Rows from block 5 of the text decoder, named by matrix and row number. Each number is 500 + 50 x the weight over its row's rms, rounded and kept within 0 to 999. All counts start at 0. Numbers have three digits each. After the name is the row's rms in percent of the matrix's.
# k: attention key (decoder.blocks.5.attn.k.weight, 320x320), inputs 270-319
k.75 090:457454430391385582547502474466529481433532547583443442485561480405389478473492560469528447507422567505476509538478598477384527414487416552542512522496
k.76 089:560560554564508516460565432544514395554543509522439483506541474490538525526581471410477438594496525493539460527474448516631504554498532519569486508530
k.77 091:467517579484529461428458522439515412566426533455496472424500493535504487445507490501470487524583494556474556543467428458593502590537465454481469489552
k.78 086:545519499539414574523541467561538466440536477532477556468463459504405575585406467495584446456487441460543473463487508551464513494408490600490617436443
k.79 102:526474519456470489575530470487556473448548563500456473421551565466424591568551558441497527509581522542456487572492488523534435466459590456508502492517
k.80 091:451403437530447496535491451484388621520562492530484453533520509553525507532590549476449485543449496510586545471497439430392541424545507448573581418483
k.81 093:525469516417573388548531450522530516483496440461503526462411536545558465467542450538500548395556582526525482404564441439520570512591444590545428491458
k.82 110:457595456571450507473492569535591394542497533502509493508513503465496469559425459553519417538512364467453518542516577568527446552434445371439404584543
k.83 089:553527571528544428431492521485419519480474420431535490493482480416518487478462553419542529460530533554502579544559536508522516581508592421454522521506
k.84 090:433520484529486466534463492493439478547426436415518514531524469382534577536585531409559459564581516584466523519437477504495491482471526445538522451470
k.85 114:435491524489401521463399611489566480443520440449521563493492555501432458530522452530573456597527484447440546414593587514465376549520560519500538523469
k.86 096:469496564536501528446514544437483491533513434442558501399530511482570443497478461535519404543584571453438499484544472505528481534462645409564567554432
k.87 089:509545509436550511460599516472607485420423422389480585486572522478553576485566524406478451500576483502527491468451521463555469484548581489482556487500
k.88 112:462538541539440548529454549447525515441518464442548494408615464468435519499477551532559438458548450471447526478555579566509453589413602508440594548405
k.89 102:569463432440511577513480522488418532504470526497566479496536583531487469558482484461449502509457500561496521458490443481539559502519475462527472480512
k.90 100:542559484426557612466478449489481534474543592553476459611508527577535555465483557479517530558493504467507448569437503442538552470566493436468467527625
k.91 114:581474508408532562497611378501493467545445555442442446434492526472591547450546538476547544491580641580542482540466508397599560458559493530550498501534
k.92 091:469436577480523472561457432493431512500414428503438558473448495552564498488574469468560486401576530500450502433466533463441517476535417527474552516483
k.93 096:470532539543504435499466569540465487458429419426472574441423496480536475505564485483484524523526426470509511424467483563435432593550514478531514511458
k.94 115:454532465551375490471483521523539446529475438580499562484494476504413467547493407568495437456444399409420452510494597602447480496416467480466489571507
k.95 081:492471438514465447429410456559437507571546582517477558532453532568519541556554438545495466460499508527554502553451493531472484415584418505574432480542
k.96 104:542465455440581511542583405527406498473431500373499515429558500507575572562552586495520478542508630563543503462534442534561483501559444569550569489463
k.97 105:490545510475476435491489464576481516495476572572488513602413452571490459525445461534507500514394507487506475473471550462506550427501395490475388473478
k.98 117:465531509582419444476470562558522446467521494458554567542545533542509476467477426575503457504489403460476507425542528588433425576474509443430531547500
k.99 097:566452545498584498493594507541471447493415492400430554443498550413526505482603476494523524537508555588589555527480481539570447522477567579554523493498
k.100 103:488541461494506431544388596588491550440544478493581546481489501441504452518419464514538442505421418451406517478476514530469464445523538479444463588476
k.101 113:531488525430508612515573413461474534524499491465470465524455538484557511531564570502446522470537613567591513491461431420567511492485482579572525450546
k.102 099:584497445430506531559571399531505512544535480490444459447500453507486568557533498489440605465556588499525532531417444408598595500552440539549518464550
k.103 101:489590544587381496492561563550541362464595490499505413490561455552487481473490450474428493540434483474459504548507486578481530501394519380490419482627
k.104 121:601412501427563517526532441437481587478481493448514494500461492459606559521507488485504520455489634520516540466452459414565572480574448585562544393477
k.105 108:553434489511545520452547487470523549515416478394529541446549511432516567462561518426512549488491580588561475491496454519573538489591550526591595528477
k.106 093:515527471469501471521562488521594445466472554581467437549497521461440481545410455497462444460472433416476457457468521611445472466390453405511402577586
k.107 120:562486540442578530552561456435427518510488489484474526456538475473511511440534495423523586531548586612592468548508459391554540440572501499529586406527
k.108 119:591426451411552577534584390508448500497461520467499487486504484441606553512500545475494593439583640615590550497423423407504602436530468606567527472457
k.109 104:605433553408584494526539431533395523540459504505515472572473499498557503508545531469455542555537547570592536555532468417574580509569429442545459511548
k.110 091:496440579428505466444470471535474546446475475432493592545514531487618468509590561464579478430446559529538459460535423420433511526563444616480585520493
k.111 102:491503591483488446420427489492497455518531530585531472588403441595569466482441454502545503536432399484491510479466521468541466539514441398458508526537
k.112 098:546438501523578462528574502452459523511521563556491477517477421455539490468496532533503528481474504557565515579455532419556632477532414499520472472453
k.113 100:416534567512486468477510481440531484431510502519492580505507584510452470566523436573483415504508397477468465478469505531461358528516565484485520553453
k.114 089:472451558504537411409481542551504641534420512542482556506403532577580545517527507487506583478453468528588517443468496434446524494501383615478411473529
k.115 100:577429444424459498561498490408449445540524563443501428507595510427554510565527507506469516558586629587586587478471447489501456447508558578543479436497
k.116 095:455476550526463495521436524560549461467500465524517485459503522502471508492520458457553473464484471459369469548559524568491505512461577444411550575469
k.117 113:563403495422564504517567481490448539533500564570471491484451440507496531441491569461493576450519603526585448575448439451495578510512408521481496425542
k.118 091:556455455462606406415438438463422603483501482409477554522423423493593536424615445534547543404425522477430488526546428429508578541615486525489535573438
k.119 090:430467544452459475480470454480511560495482501505536536541507417492554543469455576466464493409473433462592516571537509496500628526544432494477383472500
k.120 101:588402463480528516562494446482534478447456476424445497480539491439485552519574587491450486510496551518642507457500462429520542535535468559548523431397
k.121 132:428576472601409495476423618537463503516525501547517510463485512522415424487431496538499466500489364405458505536547506515440444564441486450471463547537
k.122 115:609472512457591588531558389448490529500487499452485495498531485564534559499537518439522537471546583584541477558481397419531632488591435506559524484496
k.123 113:448576514491432409496518516479532503553534473529458503543517496539454452501429426502472483470450349404431488499444563559419508487419499458434481506540
k.124 099:463499495599492469528535565452576531430458477488446495508520452443463449457483536496554479542475560547406470502517513590479400546563590526453522501487
k.125 118:369536491561374395468480542572514517442494480532558533493459536524444488499471488585468420442488367416395523484513485585451429524432499462480460535513
k.126 112:446509485524451402489429550509578465517561478497495467453483532470468492536480413532502465533504391468415441473533510605517444587467529505436407581487
k.127 094:580463544472589518495524460418477523501429568412470493529559526470612521466432519421532507512616585577560558450501413446563555564479446468518471529531
k.128 113:442490531529430435446422502516534373542567473580487491452413588570411467562526435561479503533396427537460497554431436511445566446505572550536430446572
k.129 099:509521459494501523505457504514580359567441607584486494548499521473454456533389512573421472495495433436512532535527547526455519482503464538590475521487
k.130 125:530472451474456475481493548453606438532519493581447492388451571535428479511510537579429526496516467492521469443574516504492491434484539548506510456435
k.131 096:492499474472437524506471595384501541496505450465497499499464533570516409483600602490492472463509513569551428401588504575577475520590489534456539497462
k.132 118:503502439508562530459491480550478514501441514504458541597584456442495552480465397553471559470543449479525506489430543542481427561446475436555496565502
k.133 101:461390510498548433499543379561398566534546425466505496518574494464625508456569522506544582537559556512547548569441500535569541554581428495514603485531
k.134 089:537467539487405498482473500492608443490460486562505449406526462517433477594467470558458490507530532472475529396588537542411425502485495477495419473521
k.135 114:526465445422503550499498452413440569491504482451513443517606438406575479515541548465528429486533495554573497402552507449573471557534520446447507580510
k.136 099:492458522474506473515512483482564460460474466565412587461445439489402529558444491533437503485454516507553488470541495555557514469495541512479489489480
k.137 096:533496470498474458471502514425510498572517406483497513455514596588487458495510545501515508536530529452533470475626521460495475523541553502511509450451
k.138 115:462566508533447499444492514554531340519477480559432533502516519530407519509447509542466554413450454474449567525515526513520518423439484478490486480536
k.139 109:526490551450502489498497467498493637479450426483543477571470547456580494414539533520545421558569572506463482473555528432474451572598517488487549528419
k.140 106:476506462593440566467415559502561296516539551561461548496524495490462454590501492528473461418513427397440537478441557483518469469405571527548520510520
k.141 098:441501457463503558511449474479525460537472529616516453448398513617462550503547420562515592483378512445562564543473510461524564433510493546563447540581
k.142 094:444513555576489445451476499603464552518482460450527531573552549473576459411431542526441430468520544489551456466478475548488544519531495404429517526538
k.143 097:481601458501490486486550544545538473477516497516504531470513573452400453577564541473444480440508535534482492548462517441518581469510506501491540474564
k.144 108:472533473540429538523532483498534431568498544605461473473447462517412479512444543549401586450410458507545536574522507531439543444511561547575518522519
k.145 103:550513475499476507540469562538439512462493554512471474489429470584576479437438482524492446561521439499427445534526529527448528521530556422530471501471
k.146 115:491571542559483462509442575515502447569540542569422471456512534509393511595476538573474490511391484554476573516432519532511521408455491547551449493549
k.147 108:528455493531541477454532455563511535470484599543488525504459441482472479524386424541560552451555457434483524484519483497505437554523532565512502529471
k.148 123:501480438451436513562472553398480569508422440481516532458547560479478430506463541549507493506573569479552481426522516502538502531509481503494446481464
k.149 100:530513513384524448467551480507343641521418443508546445552444506456590538439444531553478527598485556537461509539512499454501490532558412536443495557449
k.150 089:443458529427528516504508504477576567486444567491478539616579549526551444545499534509583520457521532434435461415555571486528428454540519537552497517461
k.151 093:478442544491516625551551483557609472525445428456452565465473547475447544549477549503503509453510503497475471506497496518517546564458455499489487505571
k.152 108:491604529563482553485537478568483396498596512509538519512475552492493548550519395500484475530419444445496494516450493540491515500518476378546458517528
k.153 111:538483558438525527495485491441495553526487532433517486602535541512618452392513498420595458571566590554560468459569466414542443543592486525447561581503
k.154 107:530429535463496484562531504395553467556516412524498501464502573571505501552561580486503525457550480578506452456519502520564513530563521477512415486483
k.155 090:443531488541433583584514422475515482462422505566475485492507456503515514530546467493522512525438477486517552415480547493448506506389442575518488425482
k.156 109:522521489572446528440502590453497534546599521481482490503530598464471464465567476497499394554571475506451456432585562538456457566586490572526460481543
k.157 099:472498484511557482534499528438425559536496382471495441499436530590535500507518494454521520498462485507526498490581514507591521565488528489462456480374
k.158 122:497548527544404437432447522627577389504584503533489450474430577514435483542519441494461508460405407476427544539477478580460552467477519432465428500538
k.159 109:561476458494558548577474461431436615464535487408552492504469535474584526487509545425505504505592555524530463487527483487528448497588484549447522590452
k.160 107:501494517483569464491470537460449668499436480413455482498579488517564501428487513480514437522615519510540478391529522531475476530508467478542543489438
k.161 083:514525482500579535588568418550446563453408461436561476433511497563531477472582459452455507552503567496503501568498399533561475568540490483470504400476
k.162 108:527439560418540475493541514421388633477429426415505543536563525512585442399532572450604518522555491563553489488505495449472479560493509530519534549382
k.163 111:554439517513520496540538503420450578465511469459507498513537520457562432510513564428605453537583549474536500382521488463467477568527437525490507541457
k.164 092:500527456570467496481478468512628461535504558532459480597562456400409554516486577476508422424549486492460567510546533428403533434508501507534489493511
k.165 111:475520514601445573476485468543497429474517545518552450524531539424522503506499488539527416462454486408420524511418554565461466476524496461516483513522
k.166 115:526548517574476529516506564477603360526519510499420480411469595551470437571451487552448485454529476484506479526488485565478501454458583538543459524543
k.167 106:551498474470514524493482493425407601457509423401574492516439501532547494393501530439503474524478594554479430445585404477565520565575474469516456431450
k.168 096:473493500515602460508564394612383487384419463430488507480581400506481575436512494418544484544444454525479500554469418431472546456429399478423554472481
k.169 114:548489555531484482524492498469444580501561533524564494527449509572562447423461525521566466541478528509444471478493454438437503481539472517474472562431
k.170 097:519555554513487500531544465505466471530547450492522529430472489505461512572502490530524550452555575507559480470526460503574557468521523473473479460508
k.171 101:523420526409463504512527500511453653427528410470544513578530483459612529490552481439503438546544544528499515474587520515578513461487500481536558515469
k.172 086:500454554469452545555487472544433510466507559493526419570469580487589438442572537487566465498488451467478476549583445476456444473465484537494517506563
k.173 107:493562530498515519492527526519570385499562570569512466459550542504433557552507422506408505425429419448447597572478529480547555476478555460562495435527
k.174 108:542496510494457526528473476442414690457480414404581501470466520516583417451584521456526437500571486576526461434610527480493532546511458467531484495486
k.175 097:517572491496586426522542461547417476486458539461436626462563442503467505468472453441452532514559501499480432545546569523441483497515485416431510503456
k.176 100:517399547476526509530428496477419642516579453498523466502524463546597471399491538455452532526430508574586546558461532482560467500525493520415475582478
k.177 113:562430444452520501472445531382558583510511499495420515411451527561454529560535506557497571471525563566500444467506531521461519553547468599535424522507
k.178 086:437540523420487498491464410528492535529451558541521519501569446507414565528548482548570508508531478492576594563409520506497573538421440514465483464541
k.179 121:491480528484509510537500494591475525532471558538523502572561475496534504483419506508576458532530431400523508470557537520426411486502500517543481584563
k.180 105:556510561414479520512544539446440654548394464473490567477502561485492480467429456591496537503495482426424493468599501517411392575465448476463486446538
k.181 112:501390472459565466513500497419427615477435443496533542539513468542594536484505548454566515492596556567550504493514486473562492550517432505537549499429
k.182 108:562435563486483511513446542480543594543457475482493446399495520586474503556446507529486522584503518473473438497594543517438483447535581538466445524451
k.183 112:461490428535519486536516523553565360504489576606470558501524513551415575611460504551487515476451432463531591512430537548441527443412501540554518391599
k.184 091:478554482492519526532518596447622434557509423565515554462475538512432452555446525494468506507569455449432539509510527515485524436530507469439489545489
k.185 087:533439520462558422536574498516469512387473459425480560518547536498543570527581548457558425484481595440471488402606539436430372556509560454466550465456
k.186 089:501549575554458436517509557480353518585602539437563454489482463601501518472459537505445455495471538507445430538461487491465502416484530447543458511472
k.187 093:411457537534482438447554509524473435531573488524580543589499477507546528521501428493497573531509520443592475560447545502487465477538410446558462519495
k.188 105:460484527497537537553476471542447664459461477379484468473555440520568543493457513414499524553542529461541506486488490514528463586533514456473493581426
k.189 118:474586482525487516432484526610535359479586494525531544445506485513419517564430456533406496502400426425446555572484540567488558500479478468553547478551
k.190 117:510522433586443463444444538526577360472503522586482505521551512543405480559517502526446524480461443488503510588457542574462528478487475444512502475531
k.191 110:492433494544479576538539535482520423561439564598472481460524508471470561581531506510473559496437565537504531530462448505436534507472492526527436505515
k.192 082:451536518502484353477548513546492449480569422503494568610508483505509543520512585553444466522449454423524480548503422510533415436536404509505407509553
k.193 095:496521512585488567498519518428438579408558539501471510512429522580515544463602441493517409545517563457489594484524556523489569514528540400508540501479
k.194 102:456598546590553431436513550632541499510484500455486594503480580487539520538477480525551513560431422460450433458461528478512380512502507441473495552540
k.195 084:430486471530564410544576531447483476521466492438549545514449524513605493463509486466516445585547532537525463515441560499424413434488507467403529575419
k.196 089:509425501547501400563405548474450536427515410544452558444554491539601432517462416454546534613506473491466438482571560528472439527498513484406579551493
k.197 093:539494548441462426522492507587546530463536423505502473560610578363540521550481472537520531565432496519406507472531509479539455504495450475545430497483
k.198 091:546487499514442603545498469445502495574468491585450461540536505492489576564470501543474519522519517578540454563485430500463510526457416620555504508441
k.199 089:451458468481503546448568500563452543527442559573566446510442530420446527550502505484468615478481528487489448516448542534556521538449349519535470452455
k.200 087:463559423459566486524468450499545409462491576544558405461517565353497568452414489593550514483450528584482428488517454537542575519499493504498547495433
k.201 109:486609568477530516422528450547551488542625511448519525561529524501578558451572560472450474477510539522552479590471453423562519575494517364456547584497
k.202 093:515428496552478543539523481460454454522395602455431519376514536616426497551476490504490528471481561458498539444536468528498534564437518509466507469435
k.203 097:418491475476592473432490419501480483489573510475550457550524525428472525510434522561453481461430560493475471557523570514527487487516411505529432496577
k.204 096:523473535548444366518534507630530528527568400482546511559496492494539470455496437537507433513487472476466534490453548558542386503451499492488542551566
k.205 086:554457515459513519536500448458588540503459445530435492422533461448488542478462475535532528472476539537505540544552551566449472500453533685433484407486
k.206 081:507474522392465527552540442499550512572477571526455462503548457473430514487400553505478508566532550545594515515564426476438491466422500592462486506465
k.207 090:546428479539520459580396529505460613473415454433442547533497420563529521525431463549513473568584543511534562455552529454504541457492501451475601466403
k.208 082:440576545474522550516487521383513484444555482526501507465466446567532523475509416459436405544431493444531459600502470521448570549555536499386464492481
k.209 090:404509541476480452376530482509533428541545540432438570554455548423485466567519576420425494505532435499486473523513486512565481544543480404489488467605
k.210 082:424539412539574469525504532576417516532510501491516574552481505431440528458379489535495458467584464412518499429543582554528492468569449499511544436463
k.211 088:534452495590507601423544552397505483559532530557418484498543456567432441505470467474543571409565556574531460569502562494483519443559491475476473527467
k.212 093:543480473411583450500502463455533420526508486503483531546485545428511577501482526554460516441490494585556490508448438558513483412505423556588424488489
k.213 088:433485458556517477519441506529470464498425514444505492521499570485413538496533543568543555439438502544448464464497484541522549482558407622527442427450
k.214 080:500475551448479534431471517496575511556585485531452412557452505473425531575470515595457491474441517470503428474499461547574562473421475514411453562562
k.215 094:542446454528516560540518566384474451551422514463486436426478474466421515495516480506467569518513557485536462550499520444481570464465567550515548360492
k.216 078:465437498466442418475465507551489435475496441431506486475546589508568536530486528527482425593542441560422509445415503433481491576519523503510589490489
k.217 101:497547565567529576457449494431464553481590438471457489499484511589531486558574436419484485565441484524551572517535516418531518572563605460510515481573
k.218 080:579539434540516525419549476582548614483413485557546511517527544509450484510528491458487437475489466576488476501521550456435477455451604489502487411466
k.219 085:511588532521541418400517485580466454485545480440443568590425548504489506492595481467442521534517393480549477526450453520569499494420481372478545469499
k.220 091:511496456506446597509474448561463456472566555535523489467415498492467511530495468448529528463486544491561498553513514479545620521560492442573579428553
k.221 078:500526507437506593458528504552530496497533502536494480401429516551519559488456514437456490362442540476519519551501530452540619546592521570571514496556
k.222 075:452474545534485569457451527543410540522509604507467470443510516609530423489507528535486489511564466429479494488466478448568464452481462540499506389531
k.223 085:577538482442467594468497404464471406427502570577563456478403517473525510497539539474445529499539542488604546507517509442502572582462494473505548478529
k.224 086:550512431515467638563567481421469489450449566552495533427493432458527465457462451493510504499493582498512457500432480509530532503497500524534524397474
k.225 090:499492559586570546489475532476467428520520453512463493515493427603552540462596477431526440520447457472548523497480474425497575508535535407468540452583
k.226 098:469539529457532618519488435438553408485513527560488456485506458491465499508441582519536526437479511531579553472516497440554595533455493584594569504478
k.227 104:525478467568566461503543470609486504429611488434547540610491565527560505458552427476518467517473482494475533497526489445563458551559546471424498531492
k.228 092:520525469510513540413525519470549406489444577520404525496529450575468494496425531426452580454530495597629542556510495463499617513539555578461490425491
k.229 101:430539532525503393542527535555476501498467441466557546587525522495512481472484529546522526561501424421485496515570543512452419510476454431530458564510
k.230 113:478541603536433463522423517472469561458555413433426606477532453526554450537544517491476478517540519526426537545501546486554430507517628448494512528540
k.231 086:424460575551539546557439490602479557546520470461446530490435532539436479438515414488525523418448465465471471531562472563509505510552420517561567539459
k.232 091:520459489421558456550445553500560480527438527567439555496537543380510495577418580547557562530481492493481516518558495540455453402512466615495546487440
k.233 098:483469424431591457526492431485515494479497571495520449472554478459465560472500536567538619396459490491520528497528525540488538417501367629593446515510
k.234 091:543420424396536474506488493489568443568450574513490482476549545413493474494412540546548593413544457509516427510510500570524503428461419511529441490454
k.235 084:511441581568472454467434553525526563428484511493514537591579452522518449426501531418461416584463445484459504469541478474572377554436459388497450523527
k.236 090:517450463574437562481513496417492455452477465473443535364471384539437519520413470401527467493563539559511521528511447522499556529539544440517576466504
k.237 094:489409449510455613530496434483477550513441590571539454408498450439489474474441436591488466521492504525510469574490473450413618549389524523514523374497
k.238 081:476558519526556478439572528484505515490630527416551493585569428522486511581558458482486484616508517541439545490531435500583423476585581442521524560465
k.239 079:572555579520432505443428474521505544422593524519504471502497516464556447427566422408547546551439526432410432583513467454441511512527543458466446501578
k.240 089:426548437486519460422545423571515395573528464451550552563549560424578532565536499445415550458494529550533505459438498539540505464544419484532455622614
k.241 094:507505516533499439606418587554458617509429397518491513512484485516470515503527477510459533509432491424387516475560524509531439517557498518505559510489
k.242 098:494582499492525408408497437550536427463562436519521573589577461443488479538489518479405453533418472494463489475507437447531426516458485399454495575595
k.243 090:534460461451476598450425462469420451538462534541445439426401482629429457492547499493539549501474493508529513481527460437472614521519505533423550471449
k.244 096:481457584554512489494389512428469539528485446436562547488511489585543455525540482442522500512482515533402494500477548422506431512508535488419433535481
k.245 094:480452470528531574538533522480500479521392528512455492490482474550413424465464489570490474543530555495590484528517438486418576542437507564434544439516
k.246 080:487507563450491423447604555419532454546489519554510464573524499424534573413549561517548433530481450572492408469455567456558399470491410524519418584585
k.247 083:478543480485522419440549486537463472469513444434389540588508510541562570445474457398424546458525463481504593435459445571586509447489500393512465511489
k.248 080:551600500533512423456575531505524372433507572475471585454509537515526496467473511422547488472427512473591470543535540496592489413561530406469528514553
k.249 096:492559459580455585429453463537409483458481536504503445409470471553444442511579549485546498428488564552555591469520429522505539500616561441487569419434
k.250 088:430481451470486498502503482604561467543510441563528536515526511415406589523488529592500586468545510583569548526499434509546553384482420639541422445542
k.251 096:514541502459558464506542506588562475516605548561510485562498554365553507541481541522427455520505548485454520553419512562486425523508378500541397548468
k.252 107:493520543604439485448446521478476556452507525495449536500496442565505445519501479482490445470506438436459458532554487502536448589579622386481560517542
k.253 090:522488541461448445494476550524475486468529399422461514561448496557553497457584537478505518605524447519410499527512438454462437518481591450397462537520
k.254 087:484552564438523473437527467627424465430552530557546551552558583446470453489598443498504413525427446474448452436555564558447415591475444371521510533532
k.255 090:551524421492471531436571531532469490573464553547455488554470464422411440524446486485542540405473577489616557439486494573493557444577509560568538431497
k.256 105:486564454502554440482466585493418481541574516532521479590426482522515545569534446452387560534433471419560512521533479528489417497482438499524422498598
k.257 121:460442480490478520491568431521481465504538509489502409466531494453451536538478488580521541493458460490510538623398395566549617458435468494542488451545
k.258 104:506494439526485466427523483458532479482541490498517594495494445610532440517497434429469464569427458407603443435541541436557452541513506425554389513570
k.259 093:434439537461542548497497440533500402468461493484565471545552545410501564477412499482522501475553553528442511482503489542488549539431552455417571500482
k.260 109:479507541520460414487476566513540563502523535473431505555434515573574482493534428485393541496440438437572498414557529419487463544530440513537490541527
k.261 095:508507536549437595500514496414591426552494513437532488501475442420463387487428469458503427479561564473507488501457641435456484532576577481509509569402
k.262 092:505458515526515499527479505526561462582485473589579442456527544446506578451571495526493437466434512503450535473504478509471548479520565618499616472555
k.263 099:425467429524525510483594480546450396438549510423484484501555566419422516476480466602598501456435415505493548509504493492516526469542447585570510442601
k.264 108:557488526534472505506465612404509473580525506535546510470447440526522497470469467485478520425544539452465499480498592445506437556482521410475528528479
k.265 116:423507431431530517534567408530444479468491557421470538516589523456467580500506504566515502521468439510436571545411460531555557497455484530512511474582
k.266 092:427545538506531422516442572481395470592489486539485523586472531535451501563593461528500535479429451386487522432528519627462507463484426455459532564559
k.267 104:477574492507572439424425570572479534505525505540431606586471515559517518515557447425389478520412469481524483514543425462525459561528460497558435507524
k.268 098:468531553492461411415481481562495580546553482559470513465486556528526526563496517541506533516452485407521438439592467474438396547454421488529540482570
k.269 088:435489441411543542567431433589478541495540475501453554469552554427480477456505505563514536542499490586544524534497494475507446528478542536452580542471
k.270 109:489527550486475562491477534501514482481482536548472580490454510500500482477419475442425496513477447524481447479515563479485392457527479456495514520496
k.271 103:439557464522467376461483521559484467544447440559429591490434484608574495468513407516493555583474479407539445422547465501486403517544481430483467601577
k.272 098:564525546491505508518431571431512507464441460469523510534430559569552436522568505463456476455583444457493481408503531462483457515515518544554452497491
k.273 095:465415515417543547546562502470503506493481499457483417538562500445481486501475587537611564497487508563449504586400459483572594514453568530434620469541
k.274 104:530467555458530521468551460493505460564538547486443497429535494448455473500431566564584480515474521565474555509404423500530649510541552545508485442448
k.275 091:466457523444446520597512518459542521563479509552484529504559532475469582533460567543524509493504532612475540514518503535499500471493557483469618446360
k.276 093:440414475435531405486449495576503532525531492445526504536509461485541568525581454455416530496443434456477448503515492564505475497460471462492586485536
k.277 109:500602531600505432466520513526508495517554522538503595463501419553496453474470437430496506524548561483546451493536476476483403557499542400451520582459
k.278 084:462542468502483449595516556491415527495557477577608485461537451439453520558553564507508484445437468545391574497478460508485514495491478527409553523439
k.279 118:568433510500470548477410483430594541494461445472487538433497482470505513477485521523585421506622521551544470438543630476404469483518513542436569490440
k.280 107:525434550479480468483480533529579573411450483504518554522466574531496471445563490505480429532518523531513387390552578467443437479521459529463535489497
k.281 093:493466541566442463413424495462565524420443558463526527454406443525494460446570431525493436460569473447560400459526553475482360448501460556503508503496
k.282 097:427554461433515446514514526409421485574494441519452463480563430522506532537523491519500508522533499475492575543440453595580581465525498533496469446474
k.283 106:455532466408517586477579438488480468468526528491558490526595519464492485485485510512544496510491484524439543582486520527469586503445451512487513463498
k.284 114:448539443524493488456478560477528552479512460591473499480422488527496467532533480504404515449484482457563507498534492463447409466431480443504476553569
k.285 116:523517521559507485512472504489567556480482514463535569451427453527534477515588495520440438511479460461549412408559558431445380520497485522519447527475
k.286 115:517510505476491600495557440534543481540503557472468419436547544386498510461456580581544541493533478538430525580467538506532615447550484550500514464465
k.287 087:488451535619581429534560473492457403576488453538464490466429443522536533491487498464476453417522504452495549451531486578539562530499523544528468533524
k.288 085:429532537441469523531465478431545520487420523385460537559535569423485520488491551596559522459599514516512460509559544557446467497527504484558493615427
k.289 099:491505482589523421510490584414494505508525460474548534540462486543581502457568502472486479503536461510555434456458524524546452480560566467429441535552
k.290 093:416533506441542498550599448516498421568469484472484495466617521418537475489496579479614511449552548482471496518445495525496633495460469534487487427447
k.291 118:539473506445492560542494479456490540553502474444568420434557457420486519486460544527532511489616595613503533501451578441481624451560531498411488390365
k.292 114:512416562512486588539521534427642480475419498521476484447481546489469421444471465543584423535574559550461530461538646435462521476467491550445509492484
k.293 097:503569499429529484493524361585400439477483439407492450474518473462465558469503573567573472433484483484395579577483499511503522524457473492485633473557
k.294 102:506450476426502543554569456462496430498479501440555418430569489422430446474483576599535442457497549590513550472436564507463603558515466489433488394388
k.295 087:563497563509528568510533405504486467558551508457452497414460565429472470457448594565587508514593463526546504565536569526505523556559565500476529502443
k.296 078:455542573583486510473541499544416397626616504549536523500469532476447518460397549493423535493494521409456603521412500562553501546432575468462502456451
k.297 100:562540526544482550474498504384463518562517504460509454511479430412542483467423447498498436437516562563556480507520529438537475488558503491463527522349
k.298 114:448495522466522558570542512500403448502531523457549480513573538415455572498542472501506595554501548532471581512402464625568604501472492515478569463458
k.299 091:511480554559576366488456578508541461606495460559505530538489521571498430500536562515507527559541495519497479483566522560446428513507543497529421519496
k.300 092:422587555531546498477581425458353424552454533430558533483553494519502560462522497495576605500551570546483591507428488531561562489490518424512517487534
k.301 104:473454551425577569513510464580533512541456457429522474532585497478522478471565531558502485550486521518432564576469473590579622496440517601441480450553
k.302 108:522422511456418523569455586432505485582496561493492420502523501455583432437465519441501497419543508575486554479467488473536529515470572478437448455476
k.303 118:444429517450546468539524485567475481464462516442470438511605522413495520506488477520512537514458503567458514538442485577579561482471511596476529424483
k.304 106:503514457498599591493596464525488452538533540475476463458553501501456488507457570530493539412518599588491532540456450589566574473489492443442595472496
k.305 090:483519451527531461462469507519529415539583480560560503601513551519510466535527479486454533572501419350522549545450450474546478411397433440500431551566
k.306 100:447447515494470381537579459547486542468534464463491495586452445598543570517601444543523429562449398431538523466433517510539418458489488538526545495568
k.307 111:432447474517493552534526496460434465507568519553480398551519510482524513489508472499471562465483487488527580530378488537636557439518574496438447498538
k.308 110:532526552534525542571541484524444424482536519486481472520559512461488477521414575526592520492462572555420498554406454556581532503543587504444495451449
k.309 099:493494508406550528555553449462486451457489503511514408463514482518539538492461494541543571480493494580459589481419509579570614483465552520498529439499
k.310 096:497548511506521511493443569600560519444481535581469520539418479535462553497405533522513387493537424497433426460535597557398401516480516453535526510464
k.311 109:478464524491480563546522461522551510504431461467504455492592600394413511496482542512620521529553496530489552513473498538494528518512449509531526518488
k.312 095:502437549506521444575546543483528510592566567453494488490499560523558563510524505510465552540475518531429586556466437479557614559495509555486433456502
k.313 123:464528472473485523548515426583537393546529556496510445526587502489408537548490522561578511535445472515459558574415511501519563532472454511515475479556
k.314 103:431526459532493494486575480463486452545534542491483467506580473484450472555469516544518602476512543503519546508424432498542549531444523512536521490486
k.315 080:500451468538559422531568425541569421485569497565528449517523477565560484458542469434455451570534382468552449526555484544518485531433463494510452562530
k.316 083:479495512538530414500405492524565603458576523471500492562436511568532552537483547519449520567430503443558540493563504428503479503482432439562477564565